{"encoder_arch": "convnext_v2", "translate": 0.06, "tokenizer": "char", "encoder_activation": "relu", "encoder_moe_every": 1, "encoder_patch_size": [4, 4], "encoder_width": 256, "decoder_fused_qkv": true, "decoder_qk_norm": false, "decoder_prefix_bidirectional": false, "decoder_connector": "mlp", "momentum": 0.9, "max_steps": 18300, "weight_decay": 0.02}
Rows from block 3 of the text decoder of a small encoder-decoder image transcriber, named by matrix and row number. Rows with one number belong to one neuron. Each number is 128 + 24 x the weight over its row's rms, rounded and kept within 0 to 255. All counts start at 0. Numbers have three digits each.
After each neuron's rows are labels from the 100 texts, of 14848, where the neuron reaches its largest size: "fires on" is the input token at the peak. Only what is clearly more common there than usual is listed. The data: numbers of one to four digits printed on busy colour backdrops. In brackets: how many of the 100.
# gate: MLP gate (decoder.blocks.3.mlp.gate.weight, 336x128), inputs 0-127
# fc1: MLP up (decoder.blocks.3.mlp.fc1.weight, 336x128), inputs 0-127
# fc2: MLP down (decoder.blocks.3.mlp.fc2.weight, 128x336, transposed), outputs 0-127

gate.210:167162110153127121154167171128138134105118161075108093123139121101114148143175145115080087113099107125121132129102099134115102119126115110108153144167174124130122113163161104154116139121149151123104102137142108134121185143186164087137146162133141105099121106094139123147128156152143101106168081084102114120116108129161134119106149123120119148141104103133132141143134167119154100092155
fc1.210:119162138152110198107160177085140119119101138114084112133109112123157153141126109125101091130143093121135088090113111122130123101172149142108138114141082080179147093168138101140122163143161152156103117149128162091115170140162119117181170142169110128144109134114114156124121126128135119124126118100093114117108135103151115109118151112152119138153107093158133131153144099127157136123114
fc2.210:152133149122106086159078134124083111153152114138121099123126122127172131124113145142137082098142147103139104140125113113146140121152118130150166119082130147184114088121127094136092173102145111134131101135160124104143125166097136128114112136151073117095134128100113163091090124118149159152168158135155192132112133139107148155163113160068135162129125138123126123121146172108128123115141
fires on: "9" (94)

gate.267:103146113146124122142143110134130189089120138108137156173123115161085101117143106093159159119102142120119130136135135134124166109108129077124133138133166125125099123151148116154155125139101111129120184162105131096079120115153140158087125137128098119112122101136113105152154140144149144088141114107118136140190112146156110161109134098134149099152158102114091144138129135095192097080157
fc1.267:129136126116169158139094130090126073130124151138121124104146126109129110158085152123127082100134088123096096135149111155148118113174137178125149114111133136161122127117158130125142115122145119140159113168179113118138071138118131152140122133162126145178121166155125122122108106085072132149089135155191115141075112124091134112108123158154132096096112111107136124121128093099145137144117
fc2.267:185118135157125155153115122101109112106134132106057120135166103126147105116132125121156109174135174095119124179116151153098161135147077116153136140127113171167107089140125146116119152097129144116109134119110145077150114156104162134141123150142105130142126096132090129104107137110159156144106121146147102098134147120140109118140124165105081117151124142137144141113135123132175050116124
fires on: "1" (47); "2" (18); "3" (14)

gate.296:132118137122119099135087151109138090150122129099094097167156150089117137157095111121122108146120163137161115099131138087146158163119114146131132112150133144150121117116113120161161150197108102158118148146103107070118164155132110142129088139069142086098117107156124127147137110152127148140105099114181103153088152115133115126138127097173123179115141133141163132129097122132090130141134
fc1.296:158089124105112102120122150132129106139172127103063090165175147101131119129125129159130104157124164147153121094146099102145161186119092155136134100123126123150147127109110121163140135178104129147134142137132108121106147117129090162175098148103108142137122103124158100119137090149113146144101119126155127164083135111107156130160094076164136138121109150124173125113094134120087111138134
fc2.296:137153092092126139128117103142137115155133099149149122153133104123128125112104161122157093145124170180179117139103119114153132128171098113119085154131128107145159174164136130147119150141120135120078110134138122105101141075103161152100170134084136107118156135089111138136140115214145174111137118127113156108101106130114087119096110085159142133123135132112137104121157127098143122121119
fires on: "9" (24); "0" (17); "6" (12)

gate.236:093135101160136133098130136138097137125090121097154078118114161138141135111154130105138146105087102100145108125128156125134116083158167095137118112122161117139122107143158119124145178115139136114155085113124147149142153145122104133121166143183119156087112135133124138150117103135178128116077100139091132119124111101138098121162146125118194159147115130178095142181080128119129136146158
fc1.236:114157132133147134096126113135081114135100117158148124105160132139119138122154148154145138139130171101081095169185152128144117108093113158147154117097128132146090111145166145134121074130095126137130117133145145131144101155111073177135123118130126145115143102157119160123148108103143115134136157164067146104148109137120121102131108130101135083155150095093120114094106095185166132158140
fc2.236:130121095118132079112124134114128148142138104127096141136117157126150126164144104151100167086101106103108084107125136095132099121159135153161144137114150175121119179095138113103156120147082090160123141131093156137165143091145125162110122146104107103140124139122144118143106093103146162118152126138156132131179087136154122143156171129147147122113171167121154078106131077140107139094123
fires on: "3" (34); "1" (27); "5" (17)

gate.3:136113091149126095160110151132160132157150143116108158128136112146112136102125107143122132119131159134099161117143128121142112128184161138087117105145133104094099094131120150130127123115139142110124110128135212091125093119115146146163110156146143146103111100094121170097123166158113081147106127130115095161149152104067160132149144140152121125142185118155104075141165119120155108112138
fc1.3:119126100112146122115130150110120140139157125127150063130110127135189124119079154110132191139150142136143120098135088146144167117115152117123153116130101159113161172123131105143145135121147090119102110119147120112156115091167106104138099108131123139100133111196119107101119080098137166151140101125093162135131157165147111129130123093147090104112124124129151174115105145113103113174153
fc2.3:151116168150119153101135106092087142169105128140113111103153113087176077121123147122160150097105084167126120149138137086129126136158140125126131128121102145158171143124141137144138112171069139134126126108119175167141147120115110129134169119113140131132175123106125137107080114100131144146144136110128159094083097114143133108110080110142096134125127151129155155104095140159122118176171
fires on: "2" (36); "7" (21); "0" (14)

gate.302:102149113147112127137108109141137118129157131139099117122137166151139139137120121099118152146126161109133113117120095144085103114057148129118130148146147143137102130147141162125145101128109169150116109112165109120098170171126132150148124103121081132131124140148136100175100105137145109090170114129072083169116097176148194141119145114093075105141161113153127103137147134145150160120151
fc1.302:166138100143142113132131108160145162109144135132129117147091143100139159120113114098128140082124134138134112085180188132141151132139113108084089179133163113118122164107175134124094135123124096145088123176114114122136134132141112109098144103152164152118148134156125103120127158144123173119177139101118145119173116124081084125135109193163134102132122128131107116125119144090130140095123
fc2.302:118125107130137147119136135136128176100139070098179190154110149127103116142123153116117151156143091108131082123127099120098134158095108093128150128161133115115140138154135131174146149136111081146112127151106162127128162119117122106127108172102143122180086091149163087103132176121125104145140124124126104120127095157137132089085122118160125103149144154123087143173120117120104140157127
fires on: "9" (38); "5" (23); "0" (18)

gate.93:122123088108073112109122156139143140133139139128145090159161096135165127143126118099141170086121105111118128131130127145153118083204117099145131120164159088114130049144130179138110145106132140118132116129119135118158139140144121154117156125207138181119129114146173105105131129157110123117129112129117101116099114115121101156109109156112113118117110104160112112158146154121148114112154
fc1.93:098130102114096115139133147128167156117184195134103113151111122162153145174103155137128173104124110141118121157107087103140136124155175109127101129143124109140158123081101145104126149115099125132149101127135120118192173102134116109130145127171112129138120109138101102121098111169120120142112097107148104134079124114161095161124128143124158120094117166166092143121128148119124080110119
fc2.93:146151133130127166117117126118117122094106167136141109148144089140131126135134126106101121129128121156169122123115133109137077092136119061095113201113144097125176090103129164110143105116139132129135136071138083141118152151131090120137110150156154124105115114123127146147175114135126111142126127127166139140089139109101152138147093159135095161134100119159106134140092182142116141166179
fires on: "2" (35); "7" (27); "9" (17); "0" (17)

gate.50:139167120127066101112119133114188117109128102149128089128128094150146155121109166119156129106145142075139137144087123150126145081152156115151151134154135093108123154118112150091132138145092140158092120152135095127189157127155129142124154173157096153117140125131146113138121114128101097143063120098129077115153148144150145176117139145141105098110103120135120125114140099141113115121094
fc1.50:147131148134142092183149135171143116095135151137179140145128128162163117118108130115075129093150140114117147132129119063173140081182175094093129094142119132142136120128141110139101126127115119103110094110099105129162149116138137150128155124188119149128147104128125130090140119124089155064123136133117075114132110157132117106109141115122162126144128149151119119152160148105170123129120
fc2.50:142174090120130135112158096117133143138100084149147114105101108135149079172133159117090129107147126166121160111117124168125148167151189120127128140129099111077148150143080129123135104134152155138113101065130111103125134156110099122114125114135107145073118144170167138150118129135125154141127115122152128158119108137096118129148157125164163134108127099103136120115110106183138086114159
fires on: "2" (36); "9" (32); "0" (28)

gate.58:118199115129113145128128163107101147157103107142197146142126175141108135095156093132097105121143102090137127128115150145136115127158087120157180136152134135131093158101152176137088148091087127110145137131146111167120114174135080119119167116125138148134093127139140119130102131136147130118085129123104112156117077144153091160116128138103120155106114118106121121130113103109123132152172
fc1.58:135101094127124145132142113111149111131142144133085108107107069152126144155119133116196131142109137164102106126153116129162115130113163141121083154146143104157137122121146129083147091137147112119103121087098126071153143175141136132160147158147191113092112135120124124123120162106131133132167117135163117111138173089113089124145136118105108074178134099135114154114132146168112118122138
fc2.58:124122159102158153125098163148069126098144153124138129127153127143125168105144151101141148130081112130146085137142124127083115104080084116132063179144103119121134138111145129105117127165153116092143120110145095094116126156141146153145125148200178124144126116106125159130174137123125108123134165110125129102102135136113157107134146098114096140106110102119119190128131139118115127155148
fires on: "1" (49); "7" (49)

gate.46:135138136116114097148106119094174071130112098110136120097125158141118066118115159135121164141155123101112104098171096145168147155101111129153111130133127119145174114103176121127121097121191159142111091113122107116130131155117180117134144154112140137168075154140116117131115120109073139111103150115145143128165135144108151129102145119152111105113158115153143127119102144120175085109125
fc1.46:104134114132083122149079085091165074129134119115143124120105145126110079105104160157117136131133145097118110085190125139172134145128110116122119126138121094159174128125159126132130136105189174151119120133165089093118127138101148101168148165130138109168090169106127113127119140088065125128125148130155119149167142134117137123131130145140126121112154118148155142138103130135156098130140
fc2.46:091160140111113118150114128168112122132086148136097160126095147155152163119149083139138164103151133100119105105105176184160153107135153111128114123124114102113150151111168119152134152143096087121100150111176103133130135086104128137142100116189086107141126164136151102125161121146125143099139115120089129124171153120159126145132126120105117132085173112088110115101124108145106119161135
fires on: "5" (13)

gate.56:110121131094145145091135148086106155120110135150138106132146141124125117120139157117131107109152093093108130130134132170149109144141139124110132154163078118133126129192116133141114117143144087144115142135143129130158127125104123148151115142122113165092075152138157157108136095131098091166083147118135104184105147131172114071079151111163103129108132117094128104148109071154162168122115
fc1.56:128157112162137161132151108183121116124148110096098145117158151104137122091134158096165130175134115121143102094109112151122067163128130119121118115107140208126088121097168129105164096155118132122121126138137160102123144155180153122122110154107134146108146122152124081123125147151129115146181132111132112120118148107122100096161114120121127148118081112161124172152145135109091104107132
fc2.56:141155146181108099135101180130146108145165087150060163151137130142140145148077150124136162122135172109119124152173145123101119093126102146130115122100169114163103098112104073136123102159133124127134105122134100162131133132143136151127161131157107118090163143132084180110135143120100133113148114079116150117125131119148101123155103112142131114124113096148138115081127118165117100122118
fires on: "9" (100)

gate.231:147170168151086112123086137142125132120119112128128122099078158102125152086121109110138134128158173126094132122076159115165156160124112135111139108125117126166132139135145114112149149111142148113128124070149103128133120118136143144110097106099112125141082156146139129134127132117090147102126139154159089156161118157185132100147171136138134086067127134159135113104109104152148088166097
fc1.231:120085093108132158113167148111106146130124138118123152159127146129126114139107140134100110110117124129159150146177160142105118128133152137111129171157106121094099129137105135124082090158110108128129158179111172124119163135139098117158137165128121124100119108125120128117099133133141103129128125098128164071101170086075089177130105138119066155193113110134149138124126133125133159095147
fc2.231:122103164157173125123155185122093117082128115121111156134168139159116099080121127120082145114095168160119128110167113152117149144177078099104109157124111150122123128156113136112154127185127089130117155138139147116140125122117106173122126123125122149133117110134141117081163147130158124121130148098113089135146115164133102136149122092105130147113122096165101139118124076089139110119167
fires on: "4" (37); "2" (34)

gate.19:111128136166112101147178134119135117158147136124114134159165142118157159104168134131099108121118159139124114129134124127137131101092124132150136128153154160109094123123102137180126158090133133091105104132183070166127092134148102161162130112103132115136118085195143107107114077091133134103160143109103135086155123110164138147139132102107133144144107100121120158135158089157099119153137
fc1.19:116120156172109154143147148117130132121133156148129124115172112135131119099188139109091092117113143118146123171129113120172088127112142146150114104133155185104122111127089103177135129082138130094114096125169057135088108117163104161120121127109127104137112113173136094115097109120118111136109081125142111135152118139149155117151158145153119131150084110160145143151136139107090130165138
fc2.19:126150118161176112152063125167071128131135147116116129114088140080139133141111116112120135144079118101137159109097156120170109136124142110169149142163122127148144087165134122148106151112092106098170085110127134119149131112129142142128144139176121130174146112152110105176105139099112150109127191110140132105147116125097134142131111143097106156124133116137124120092162083118142113154112
fires on: "1" (46); "4" (16); "3" (14)

gate.219:117154112129123158132149144142127154127131114136103094170160169153163095127145135150114133095116099117103124092143135134135101129087146131117119105200143099101163124136089095121136137105115132137131111128114139108097172113104137098150178149121187152116203089105121168130137124134131142117109170120134152096110150159169115106168112073129095147108117135122115124137105117149143125106136
fc1.219:156077152118061168146192136158127169142119134131138129168140148132171123093121149105108140125124105128128103114107126157162116101119140107126113131147168103118115142168088108120117137109096152101162147114158140130097126127182133092144177137089087153141100109121125148135139117152099122111140081122156130103100131147161099126142120113110110141157129103168116117126099106123152116116173
fc2.219:138177140121123134137142140143100117129147118123148114166106102112118159139107123132187101151102160129083123130095122133156089149122140077131168137114125123153130086108109169124107127116141123123121184110197142116123133065096075162105095151117120076126148136139152090120132126108130155104118128116111141133118136119108147177124100174129129131128097102149112152140164131154132169132113
fires on: "9" (76)

gate.214:128108110157154122132134141133152188139124118107139113118155092176129079133125082120094181092127140097110108149154143125156127087154148183162152103139128120121144128129115115150119124113132087069108144145141122152115157135148134162122134106071150105137119155100127106118121108127130159110149127131142116122173134106113070111114097155135171104158136138146155157112141184130128162115109
fc1.214:111156136109096113110110139143117058129112146139126157119107143101122136129154166143147074179127117157138159155106102126103134174128137094146131120113150119094098133100154119125123136141122174177152075131144112120164095161119133145144127139145101154129137107131149138123116125133139067147096161132130128118094131147155171180113159126125081139107112100118099098134125078110106094115116
fc2.214:166162127092157127097148088110116110159192140104098098136092114086131154137151154141112118116119112128144119101136150140119152143077080164142145111075164112126134098176110105119150123163143082133091145112135128127127086169141099141121125141104122136145149168100122146104147137163164156109092134085101130135108102155136124146149157151126160133144101122119139140171119117129106108136122
fires on: "3" (34)

gate.142:128161093156125135096119132101155068130080159133128146122131152129136189131141138107099126154143169153096124175174118127137145133137171138122147119161102109143128114175128081096170140158145122143128124099127101136073118146096101134139137122141153110112122151089135139126160133067095149117085100155100088105129139156147113125109109118119109074126145143117123115131119138143167131136130
fc1.142:144148117121140164102137129099167099151133133138115142123158138122155184108146156153118124172174156130120155162127067113090141131106124167139112146113115139151156129110108094110137115151123155131099094119098093120090118100133186097112115092137105119183096147152133090118132109102106105114100130112126110121105128111138150118134128148143143084153162092119163143165136150095139102147084
fc2.142:088102134111140144143119138145144136147123109133131129128112129096187149096094151112118144142104166142128124126127210142138144091146116106119077139151155119097133109107156168128187136096118095146114128133150129144147152154114110105119161119133129074126110122141118140163157084136125160103119113154082149115109184140132133107133134104087136098116120126098133151084125160130115082121165
fires on: "5" (19); "1" (13)

gate.92:102111116135125108146147122104118136143165116111147096149118071136164097171109120096139139099117160131072134143135125123141139107132099135143160109158139100142102103175097143111137144124130144150136116141098134141127106108168112158150095152141182134172139156112105102104136106129123138089168133095120141172122130126099087088135159119112130105156075119142131102178113166143147116123183
fc1.92:118147087114114131112117137155137126135142147164157124156156171126113136092156082153126170127107102141166137109135133169140116145115166109116108104088104170106167146078136118132115177164125106128138112124163126124157109163068153123140136116146112141105139121132145128135125102133135071135093116139115101082150130096152136164138115120180100129116145162123123151099141082109090118163128
fc2.92:138118174175093135125164121112103129126125133139185112141097114134142143108120129133147089158111123154145142111155143144110128110129149100136139116102157101089130161128113150134138122110122102116153107140074103149146082127100165100133104123142177133103123157079115113155163161143079137153090148128104125073166154100140080124133104162139154148114146141179146113116114142126096133118095
fires on: "9" (22); "4" (19); "2" (17); "6" (17)

gate.156:129120157108079103167105135166151162141090157121151114091095094142130169104150122133125148136149143111123098160139085153139135112097100141143104133126101102125075111129107121120136074116138129136131114100187168108136095103135168121100104148145110184134133159135132111149143099127137176145088120130107138156163145091144095124110127084147148146153133165128122104151158157119132114129126
fc1.156:144116146119141129116151075123157150125108145120103098115097118138130125112113123101123097112102126092110154119135124179122154156095102095123099123139157127166103095091145138108123089126138132146115178157146119139134132134160150119150124123145205145129145168149124123106120075089093125103129152194172118111121131129183101133117147110155113133111151122117134134096145162094173139094139
fc2.156:125124113110121112127114098121116165164122082102146093106101126115111139124122135132108126148126150118099135088079129120115137132139126140136129119158132163086138115112145130122155123124169154178096124155156112088146114098113129118086160130145163151106098144184104106145127132138100179157118151105106135106150099137165086177160125170115107161154111116142179088092145138095164144108118
fires on: "5" (29); "8" (24); "3" (16)

gate.57:092143127120106119091101139104161134178181144114155094138096097140110102120099148085110140143135132132127121133141174166161133142132160074126120156137137123127177129131086153072112161102103124140133137116134146137088169152131129148120115115125124162167113148100117124134159117104110133116179105117099101134129171125087098110119141113143143139153164161110100097101126127166158130119092
fc1.57:088115088119077120144124135108167160143172134110120112116128098147110152124086148111138133124114168135103123137118141159156131130145144111123117181131151120135139096186086130123122097082119119154141136115139107181124151142105167132127150090097144140128122140129115105139176139103103104147104076123098108112136155158071133131129172104140129126123123172131119141094186137113155167136121
fc2.57:136104140145127126119128116114153149110148120142070141101128136123129101130122112124113189105111133142126165105119133133123156130147112146131129185141100104121121128150169094096118134119152143121109098142154076113172117133108102095119117154124093123102117130149092152153136110174098171151104179144115100117061137132142132138129127109118170195172099162130139148125094136118110102130173
fires on: "5" (47); "8" (24); "6" (12)

gate.329:130100093133119108109110140131133107152154108104147133136175109114124131136156076136128107156090123107108156123148126123116127095145156161148160134112170099110098104106119145135166146102134132131134128114129141119152115100102100134108101142138129104143123141073162096132150128138115117172078154144128130197168144135173155091147151110154155073139142171145178150138122120098113119093096
fc1.329:150127127122138111117137164165126137086097106135118121139113141122135129145126120096115139123153106130149067127073132140146150168103086111121093168106063115137158136131118161151114114116126086130142152142142135134123117140128148115122142122102141138148142147162165141102109146118123123074104106125112149116139124145084149101100120137086096100104094119129161171128088204157173122159147
fc2.329:114132151143159147131126090053164113076090141090131108121136129140149149155148130133158153117146118135103158138137132123156086073155154108104120126107167098142145171155135139128095164127122127143126117124166139130090162097130144113118135087123161132160097117124120135120153100103102112101145124106144123091069148141127149084139114129127125114134136139108135203145105123131138111155164
fires on: "1" (58); "6" (13)

gate.223:159098123097110126107103167148144155106178130095105097162125128136133106109102113114095138147129194107098152151137156126135146072163093111147164108141113139139151129123096137146089130108078090110149127170144109137151164134116093158071137130134148116167101101137137117116131113120161144112168152146155128113129146094121101147134129158137152095140153115112117111073150137116119158130119
fc1.223:113172126123127105143125091091112125134101131132141149112129132105114162115159155153112135107130059141156109090121075137126111142080148186099130132117115142109126150147167120130164131154148145135126143062110136127095089135121171115181097139109114140100164148134140123142133114131090104152115104125110130129131122151149162107149131097093104146098170162138131147159084151163131096138129
fc2.223:134123127120144130123161138177100135171146157108144110114100150116122131131116170154147092161130103139099083132138170085122161129134112114098127136111139119119115092141124127158160114126131120153121162125080135111105162145111112098125120138090193151136091107144116112119084153120116140152092116107126131175110133121127101163103195136109155077118092132183098145131148131105158130123116
fires on: "3" (21); "8" (21); "6" (18); "0" (15)

gate.220:138192070137113152126120112122132064140090138133125163127128134150099123094130128125113138111159085111131110088126154100151147110134097190125163105131104155146152161132148135149168142128083110095138149128130109107157111144135131109158166124131118115116072141135109090137124120115119112162111170167160099107149091125149157109112148151110151146084135138124106115178117108133143129142135
fc1.220:110182101105128160137108125136149079165098131134090168132134104140112123101106143149090115111131099114131131094148105110160150126122084183098163119102122132152132118128167127124168141117102112115119137127121090126162120115156137115162167117151154120132102159130139086071110150098110093160144153132168090131151123123160164131116126135136122129077140154122096109189127128163115117137138
fc2.220:073155115104118173147149112097139143146119119097116115123151121159137120128085150137146112155089142186161131095159137170117126134094167098094089131156107136112147142106110103110148130080121157144158164142120109125129141120122096150134116117089133092113172127090173133150140102127115095124145129138090144132095134156099160097113089143129125145092119164165171112146122160115121125146139
fires on: "2" (56); "7" (31); "9" (11)

gate.260:084155161082138116102095125143185102120158138102142113104113127115119153115131162126125147154156136133135121122107148155155124180119145122150150138139092104135187130113135094144139155117100107113145163133095126162170105128204117114142158095111100137146138124130128087112156076132129141134131133111096106141139124118127151142128085188166139083129093111142096120134153110140121125158123
fc1.260:100128081113121106174146138118164158144131131161131109146112130120140110082118130134168135084137131141120116148131096143086133176127133125130155114141088169164106075107156129137141088124113165113143185127155129118125092130154120167142141167139119145162150149142154133095150090143099150122144090120102144107125135140135164077122115118086157115096118108092113127143124126190120110122113
fc2.260:153111124096145094107091104125161082157145134136122168150157095109094115098119156135162140148090168146098123089103111098144125157124104117130145148099097141123156142130140138184129186094127134116143134134135165150145125183152104126112143121121088109108132159084122149109118124121146135121098089105130136110134089138121169147123132145118132116090087159168098164172125158114119141117146
fires on: "2" (25); "5" (14)

gate.202:154151091115127121150111135169084114131145132135128132069124133098122129121107118106101125120140108169077101091136119178120155107138129119123169077156163148113126152152095143147125130127144129160133118110111118123152111096162132147142142096124177128136176112107114155103133152184124156085139156098125116131121120154160099126129112120113178178124075126134115108151151092156140168124119
fc1.202:178071127133139141179099093124105144176157116128118103110149118108152110150082130138160099102131139163116123133142141151151123084133129098118150125135124139107144116144094138146114096165129130143125135141086095131137119142155141133127093148097165129152127141104087106097158112187148148088123175134177108150116120115136131115110111120106160150122078129146118133111197147124121154101115
fc2.202:130124137127098137145111152158140163111129164130133162101136147162093109119141071137117176149124112111110111099120118087127153105129099190093127122131095128077192143093140116121095132127133155115119151115131135125104155125093151138071139142136158082162160087145150106120135096096130119148130139109123138124138113133127181150179141088117135135104144124095129146105154141143140103167119
fires on: "4" (76); "1" (20)

gate.114:093129103057175128137119140111180129084118133162154098138117140149161122111124102080098126122158102140107136169120112140125156134135126152139156100132099138181187138107146158132140123148148107168105131094143092138109102151128106158132147135128142077128121159120140110141131171106108115100080112152146115156176132109127143173103097101125141084120128128114135102125113123099131118126141
fc1.114:113099138131114165154100123078123156088147132068138103143141136132144146173103117133145110121174128119129080097115166118147162135159106137129142123159101116137136123151119118134127180106143095141139135130113120099167177146172106122141130115088145194109122148095123124134107130104144137142168149143139130079127119089106150105131101153136150156083143135130083133138145137168133137141084
fc2.114:122151143149072121116137137136130134155119147118131117127161074135118106113090172111137131129152120140158093104130077124117148165128124123106136123102112108125128122151127133162139125127096125100137130137152091093173153132128117149110098126093109138114123129128107079155112154144119147093139154151108127095163130212125147075164112122141198123173120161136170120152113112133088143119117
fires on: "4" (64); "1" (35)

gate.295:082108101138114168153133083112121154144124084130162127173129115169106125099151090162144117144108121125142100149147145158099122117130142119112114121136121085097100093146102146148139160155110177115129126160174163115129137110161150154120115131087164096135122123127113163126136123128094111106131102143105101117125114170115131121111124121110138091113177122153177138117186136092169157094115
fc1.295:167157160144162139113102138125155137120115125061085112073122119116179127151116142116100123146129138127134147155137143124134120117115135173121071161093164144170134162135153148121104129122165105144112122113074120140110142149138142126146166097120100133098139142117130127125152142140130153108076151100115136101162172083139139126131100146152165150148103107108096108115106102125094113153168
fc2.295:129155134096113100142117143110120184109111139101113088125127110107156126124124132091129146089138151122140110083109116150124127156110143127125122169086168158162139122104110139132121148191164162117126136123139140168150115103086098131188139147158094119158178115105167137126142137135103094125112132090121140134122100168092128117142131087172113102092146113090119130167148136136109154110105
fires on: "2" (34); "3" (21); "1" (19)

gate.52:120185155112124099097125119110130127124166128120096122111166132151079142141172131130129116117079147116145129077119176134107084141138134127141152097146163129135106093099111164131127141104153152146091117156129116145112076121147140089144153156148129115114123084153146124147178089102138127131121118095123135135138134104118115114137195098149122132106167136123149092137131108088142168171105
fc1.52:148147155136119146164117170130095159111141167168116131156152104145149110088141068161137091101082141149131118135094165182084091169117109117101116094134135131107090144105121164159110121082142137117104142146086133149108114120116158134116174112129112095120116142130115129109156133135104132136142122109131103162149154127102149107123183140123132117121125138108168130159119120128139130183166
fc2.52:149148142104135150135137075092115114127141111142148111152136077117112114150155146118134135142117116131117147119128126128104135137112147134161182079118147143103074171099129131137113150100076111111118133119157127128135120156121146117103087102107147115125103094188102124119100168143160204125119139125126098140140141136157110115166147144114080110186099103158163137151168121120118141137118
fires on: "4" (46); "6" (16); "1" (15)

gate.132:122160106100132124148086136123118128125138114130145132108112135118115114101121073142139119087146149104103156129159105135130160133130111149125165128135135129171131169118112093147143165082097124102128147082129112134093116084159206141126124111119133135145160140127124067118156089116095098146142149155135141115140164197115182165170131127123092101146163121146135148128128130138108135134128
fc1.132:169101108130145165137152116126128131137150127125099139155140093121127145160106152110127108145059134123189087136111196136116109117127142095122129129137132149087089119123137152116153083156170140111153124152108136120155160147112074125127105158168103096120089111129129143128114168124122128115117131132105131134115099055143106127118134139144153122133077168095135159115149135137135160098136
fc2.132:104131141115096186103139159166113131173137098130133093172099102136112134075089139137114141113104127119099148091124087128118149171089127123137110142124135092135155124172106122110135123113127111161166163156124142140134142121108165151140173162116137141172098127099116115116104103154137135140144137101145089106155136136107153143127099117093100170133082178156132119116148108110172141112122
fires on: "1" (23); "3" (20); "7" (16); "5" (13)

gate.121:136118128102117140118106144154175153121160144137114141147146163098103145119133110112156154112180153162105104133153142132137148105139155138125115148068121128157145167136135128083079148149146133080120110114147123109160121073136147101115147100147141145076140141071088122137119148141127108102119148179137119110143163122108087129122158129096147112107098138096151138118113120118173144176104
fc1.121:139092094098127102155143151111179148131176107140127095116097111185107096155143122137152082147112151145146116119118126125100169144129141159118123122160089123116149158101103104122112128111168130064124108140117139137121117136111139115088091167145139118113148129096156122107085177094150141145175124170146156127147168125179136121131146121151117112159104109093125159139111126131140102140113
fc2.121:110093113161107106133134123115169090152149102117134122152123117143139113132128134137099096152128115137062127123156134098163108097135129109166111121184146152176082145163138128162119120147118110149148140145116132108131070168112115128139161083129089114145117111139119106169124133154067135130149114113120097121101130147161144110118125161159153137164097157126083103096117095133161134120157
fires on: "8" (54); "3" (14)

gate.104:133128130103109114143134111153148152154114150165123099113079136093110158106132128144122124112152112083108147114117088139138149145069119113130101188168162155113106109140137139075118111085137114120109169147132141138125137132174120093144137132143163137133098161176115112138141092135081144119135174135109126075094120129139102133145140115124139160114176143105110127077119125113175147113113
fc1.104:135119144114095095140154125160135150137118139158111101117077127112128150089148139164130102100147105105134119123109090152129127149084108118136095172164143128130119096159137152068114095080152140130131158133141143155138137128172124091138139156155161130133103162155134140147096092147108133121139144125090113077104102126137090104127162104106130196128171166127138108105144124129136122101095
fc2.104:125102122091123141110119154118109134145103111126156106127079142146101124126119183137116133127130119130128125194140101112113145153125115149099093174166142144111148145117138125093134126099170152136113105131109117055139107115172122116120135107085174143106083130153122147106130127135122139136173118124120129117108080188115118166152151185100122189126132124133145110090133134106110144149120
fires on: "9" (29); "3" (19); "7" (12)

gate.308:096177168137122124109131151142108118115156124105135150119154152128137115116154117118110139161134091114146163166103089096134113140158138133118099127177098150144135156134100162102108159108095163108118099156100090118096112098113088139123117151114098121134166116138099128156145143150124148134151137100058118135144106146148175164144129118109093140080153138159156156144166085123102121142151
fc1.308:150141148165139114112123108128080109092131173146114127157142159089110129134112124081099108088163130131114092107088124118130107130128107125125130123138183154129140097149109139166144164136142154109150134148110087147137170144162121095146139079160119111143135133142141139117108102116128096096138173127119152146098091174097137148121163084111107118076141118149091151138150119142165138172134
fc2.308:131149109143086140150130103119113117114122094099151119139113087119125093158117152164134076100100137134141108119124117120115094111149206121107146101121132104157101123186132138162128135137137164164173159118124127152148150135088154144109123066138091138149144132126149115172121092115132141120084121180107140146143124101155111098142078163123136152143119112132127104151130154126151126145090
fires on: "4" (28); "7" (26); "0" (24)